config.yaml
model: "contrastive image-text model"
dataset: "patchworks of several textures"
train_examples: 72500
image_size: 64
crop_scale_min: 1
horizontal_flip: true
translate: 0.12
tokenizer: "word"
vocab_size: 40
loss: "softmax"
embed_dim: 256
encoder_arch: "convmixer"
encoder_norm: "groupnorm"
encoder_activation: "relu"
encoder_weight_standardization: false
encoder_patch_size: 4
encoder_depths: [8]
encoder_kernel_size: 9
encoder_widths: [384]
text_encoder_causal: false
text_encoder_width: 128
text_encoder_layers: 7
text_encoder_norm: "layernorm"
text_encoder_norm_position: "pre"
text_encoder_activation: "gelu"
text_encoder_mlp_ratio: 2
text_encoder_head_dim: 32
text_encoder_fused_qkv: false
text_encoder_bias: "all"
text_encoder_qk_norm: false
text_encoder_parallel_block: false
text_encoder_inner_norm: false
text_encoder_positions: "learned"
init: "torch_default"
residual_init: "none"
optimizer: "normuon"
muon_scale: "match_rms_adamw"
lr: 0.0061
momentum: 0.95
nesterov: true
orthogonalizer: "newton_schulz_5"
adamw_lr_other_params: 0.0013
steps: 6000
batch_size: 256
epochs: 21.2
lr_schedule: "cosine"
final_lr_fraction: 0.01
warmup_steps: 1200
weight_decay: 0.1
adamw_weight_decay_other_params: 0
Rows from block 5 of the image encoder of a small contrastive image-text model, named by matrix and row number. Each number is 500 + 50 x the weight over its row's rms, rounded and kept within 0 to 999. All counts start at 0. Numbers have three digits each.
After each channel's rows are labels from the 100 images, of 14848, where the channel reaches its highest value: "top examples" is what is common among them. Only what is clearly more common there than usual is listed. The data: patchworks of several textures.
# pw: pointwise conv (encoder.blocks.5.pw.weight, 384x384x1x1), inputs 0-47

pw.55:542509521498420588501516474510495558415613407505506509480486441418498456528522487478493395434548442476429512528509409484512492490456525436525492
top examples: speckled

pw.33:431461520482537574481519497448498470466466474528559483512473611556429435542441463475503526577534511467411512492550549404480552444553555509596467
top examples: rays; centre pattern: rays; patches: two

pw.218:524487512483531424446484585543496438539500529585482550547499499465441625498496519464456443445491482520492611426409527464498460561598518540568448
top examples: cloudy; centre pattern: cloudy

pw.337:484476541534459445453466490480405564615497447435518558516552476501531442556475498450419515539526470521495491497478480497368517519524525388445491
top examples: cloudy; centre pattern: cloudy

pw.316:483483413527432454515501507554486461489506448408518605421543520436495486459494508518492516533502389469544496525470483457530457471536443478515466
top examples: wood; centre pattern: wood

pw.160:473524543511537502521519482496515486483477535503467559390495457516596523576456528521541501569396484443527491504521384505525511574485394460516401
top examples: mosaic; camouflage

pw.32:442544526484458499490505453523533412454544433536439520480431498464518482471457435470600506471518458444389502501456516478442454513509467478546501
top examples: zigzag; triangles

pw.277:532518447445434435479521518585491550448577468464410468513557607518462509574503529428516493465559499481467521493494474514495532449467509406458523
top examples: mosaic; camouflage

pw.171:520476473476563427499560496413403508576499349518452552487472504570452487462461490421452543498537533396466553468439475541495598496559517569500514
top examples: cloudy

pw.290:470550506490476515485568521539439405444456538480487474558513506436443575427508522449600502473529547446439423526451539409538486467421512434496515
top examples: spiral; rings

pw.230:442526552495497452458474437495478474406498516417543452543500492504565580493496472532408550466371537457426455534472451599474378486595474388497444
top examples: speckled; patches: five

pw.369:555425588500379448347520478493399499533450525569450479541551538492481515534444496492562424502461428457565446478507457451459580398537557547621506
top examples: plaid; triangles; checkered

pw.6:433489547574422527528537467473375425521457600453532474519506476544502501514506530521488413571435491496396569481554522578486430463474447435403496
top examples: marbled; centre pattern: marbled

pw.148:441513493486495445500511474455464493551529502517429435504452535535464544573546500396478557623455488460592522427469485550461561513546517478506512
top examples: plaid; centre pattern: plaid

pw.86:425415500471461421538486576529473545496515485544440550495506391529493488490484483418542422518409500509558494585570421414471512429527549580460475
top examples: crosshatched

pw.262:433367488499527450431488552516545578472475442436407464426572519490522509541530442467430482425485530465489506478450401454448535525482528442497502
top examples: zigzag; centre pattern: zigzag

pw.246:580444513519463507470418536466421485568485513384467420553428472519503493574494555533452497533552478530454514505457543435499471447516565416448442
top examples: plaid

pw.54:503444409492518517470686480540516580518482462420490471609510561484393529567506468449586406473536523462429514548427512509439454492460519521561460
top examples: wood; centre pattern: wood

pw.345:479490507488508463542527439432435485449485488473510540542503599513567516478517474682499467449520541502544516457506536560484471516468532484448443
top examples: triangles

pw.273:478479498592560562517453547469418521463527472486485452557461482488505546545468461443525478512431478464550548517424530559465555557562504399544525
top examples: mosaic; camouflage

pw.169:678504488605501544466450525367457450437487485525432494534537529548574381471477421559494595525577492504563463478549493385452496467514511443566564
top examples: mosaic; plain

pw.122:508519421527464452527471450528475489526463521539521468533442482505409435516530392454537514577500503495552529382389457521493431469520457419565545
top examples: checkered; patches: five; diamond

pw.376:371606489537519513474487559540475533404484406508561629478503555481458557466495517495541422523489515502521548487430559498593540475570502482502477
top examples: rays; centre pattern: rays

pw.211:457525552470449503477416514490452467497470531573548472453583576376492630508502446565434435489551451494434544569553589443467485514502498551466559
top examples: cloudy; plain

pw.109:490554505500463533452535569590533517512484509463502495530484453410537493436534601427440526456470484440450509509544518448486565473450456410496506
top examples: speckled

pw.268:462518495453484525583555575513471499426454492525573595521438524449498543477483520491549528474507556449546457523523504476457555516527474531562500
top examples: veined; studded; speckled

pw.114:509515480511503537587407442456536469536551515463515456458421492578463570478552525552472434412495599525487536534556524506472636511410459515498612
top examples: wood; centre pattern: wood

pw.256:410439492526529558506470443550472563628492538491386443583469484569507573538511511451610468470450515449531511548485425474443448482488458442486435
top examples: marbled; cracked; veined

pw.237:450534537447472485456472552513491520500515465526417516542459415479544508502489457469466515560477456571482582462482444552461423463457436517520516
top examples: zigzag; centre pattern: zigzag

pw.178:471429500468570447565464520454501479511595473426473431486506509558563511496499562646480427509484492499533496504496600493486498448415470551589426
top examples: cracked; brick

pw.76:530431486517549558449459489533580503564498522583467614527490536530389523589428471410557550459519559544505477481481485472534577442516459479620461
top examples: checkered

pw.90:479484488404472591475502514484572546526526432461496541434518512542518544427504521463581432555492548445550493539516461437456529531488530490475578
top examples: veined

pw.70:509467520435583505495578526544487534465515521464554473488497493522582565531569537515493525564454554437507492437477524513536498488493486533476487
top examples: rays; centre pattern: rays; patches: two

pw.253:575492482493480511552540413519556553536492450584609473532462500468465523507502503482550509417544528545523440525407398437440496570643499425396442
top examples: zigzag; bubbly; spotted

pw.91:429528488492479524490521509538496460538491510435493556419452494473471457492456478563532550497378497501515555494471474469565452529504463422503497
top examples: plaid

pw.130:496541462519541490526562411542709479487550558400370512502498493480593472475542486461503546502497558523464539493565422522569519521477441533536433
top examples: wood; furry

pw.53:581497465528625510480479627472499506439482459527622515402490467484539564486555494483495485573566505430424519498520491583463505444427475462574509
top examples: rays; plaid; centre pattern: rays

pw.197:519505558486480431492519459507483539484525542461526451452486500518511499513469470494496524506429423448536518457506449506426430544481512422453442
top examples: studded

pw.208:536548465508531541518557468519493522538512497480524424471572522557522492497503452548477471507490468451469511575486427494554530459483488465513432
top examples: crosshatched

pw.89:501528479560429455488587458483588356498570517525530506569503523508603528367519559383450448532514519543511526482428580496465504526506471460553504
top examples: crosshatched

pw.125:440515470489574491504479537510570516454483478394592498568580524471477429455450518523497520509448505525502457576486441591438502497540481491458403
top examples: cloudy

pw.3:488587567523513536535464570556489499531489507525523491480565584485390440458542498523593635400470489438527519513427509466555473452499492454569535
top examples: cracked; grid

pw.140:542486513512529505422440495526570469531474497492543494606513459517500550471553489517443469396408524456511566572448456433525507511533488443494475
top examples: wood; centre pattern: wood

pw.26:462460496558466574491380431494542498464478461506495532525388469502508517493436515526501451533468492579507510406529515493490483564442480442474573
top examples: speckled

pw.10:456523477452396465620445433456458510525576396583426523439494510526429596526493447450489562573532471509459423528443488542333530410486454490565537
top examples: cloudy; centre pattern: cloudy

pw.336:396463484527522449360511479437620500503517574465624521461472592472461483590429556517533517641532517542415478538439548428466476485529479551487451
top examples: veined; spotted

pw.306:473528441538469489574481492531416532517396491449420518422404514510494412554530530493500439532466485421432486448468487513521436557522416439503605
top examples: triangles

pw.132:560568492528477495386423463537508436510454431440469394476494522513552474482482509454551509468483487555436416513480501497464617418481462505544531
top examples: studded

pw.292:479447436503503468489466529471473485574463462459535469407430515466461481510459421489503542478513432526460511507461428586537438488369503490470486
top examples: plaid; centre pattern: plaid

pw.379:481458470512429505514544478466564554492513552545501482537582557476501561461530491576573530526403520487490462507461498528528438533462468522636517
top examples: checkered; centre pattern: checkered

pw.17:399439490550453592500573577566413490453489482475598506533459461512500494504466422498511376534598520497451473540509437457502497458500462502378534
top examples: triangles; centre pattern: triangles

pw.19:421516507459531522512549555560484564512462518572420503547465459561481420485447418464525594442493496552503504459532516468548444404412515537442540
top examples: plaid

pw.222:503498515446492538455422487504599578443476519457536431563500459468506483522493497524441536453493490511530474473548463455458362485510550557575560
top examples: speckled

pw.315:497523448559453510547530425476498518465488511527531515502460530503523410532442532513524497470599412449442495497620482479482515438552528403535566
top examples: zigzag; centre pattern: zigzag

pw.373:463529581472604553543465462524543523463514460352634555557493499539534466556460519582557473486507471505478502524491498535507533511456449498488517
top examples: veined; spotted

pw.69:476441542497426519469460424527456527466492509565552480509491507461489432520497577433437552542456511440534489480504481558436406408500497507383457
top examples: triangles; centre pattern: triangles

pw.255:553445439441471455455495473378511444485489511482508488523439589583540587493475460435545546416490554451493493479495431541438471439539435555475532
top examples: rays; centre pattern: rays

pw.37:452517543486461466509542462491391538493537492480541469474641453500588493504471577453524485473447380530541394544497473534541514527487500403544492
top examples: spiral; rings

pw.289:529508570494560501436548494465553545453480518509436442540421544477570504492498496538465464436486441525537393449478467486543702489486491409428446
top examples: crosshatched; patches: five

pw.5:455501501481508452471440431552527457445531509448486550329537516481499461519406511481439430468498464489524357553469581467592535545473482501498495
top examples: wood; striped

pw.341:482479489520536522491482470494579497513524533528494446504460485478613501477438530529530530477544420486592610490525494515476619556519484441536505
top examples: crosshatched; scaly

pw.371:550544519558540450539559512496554459440499417399540484555511479514529533461554530482511549474534536533388455523452553434491607454426546553539478
top examples: plaid

pw.131:444538560546559520504496491491546518463469530427498413505564522488419571606524463586579457504416515405502615448472483532417496418502500584433464
top examples: wood

pw.308:507478474541493544489556413578553494479517581486460413531547477474586500497571540526492499531316525505517517526393575482402446495476442444387494
top examples: mosaic

pw.367:583513494480431531545496503491436495589381456491546456444508476530526474498447537529492509615472475497540576462541515457448502484577442511486518
top examples: zigzag; marbled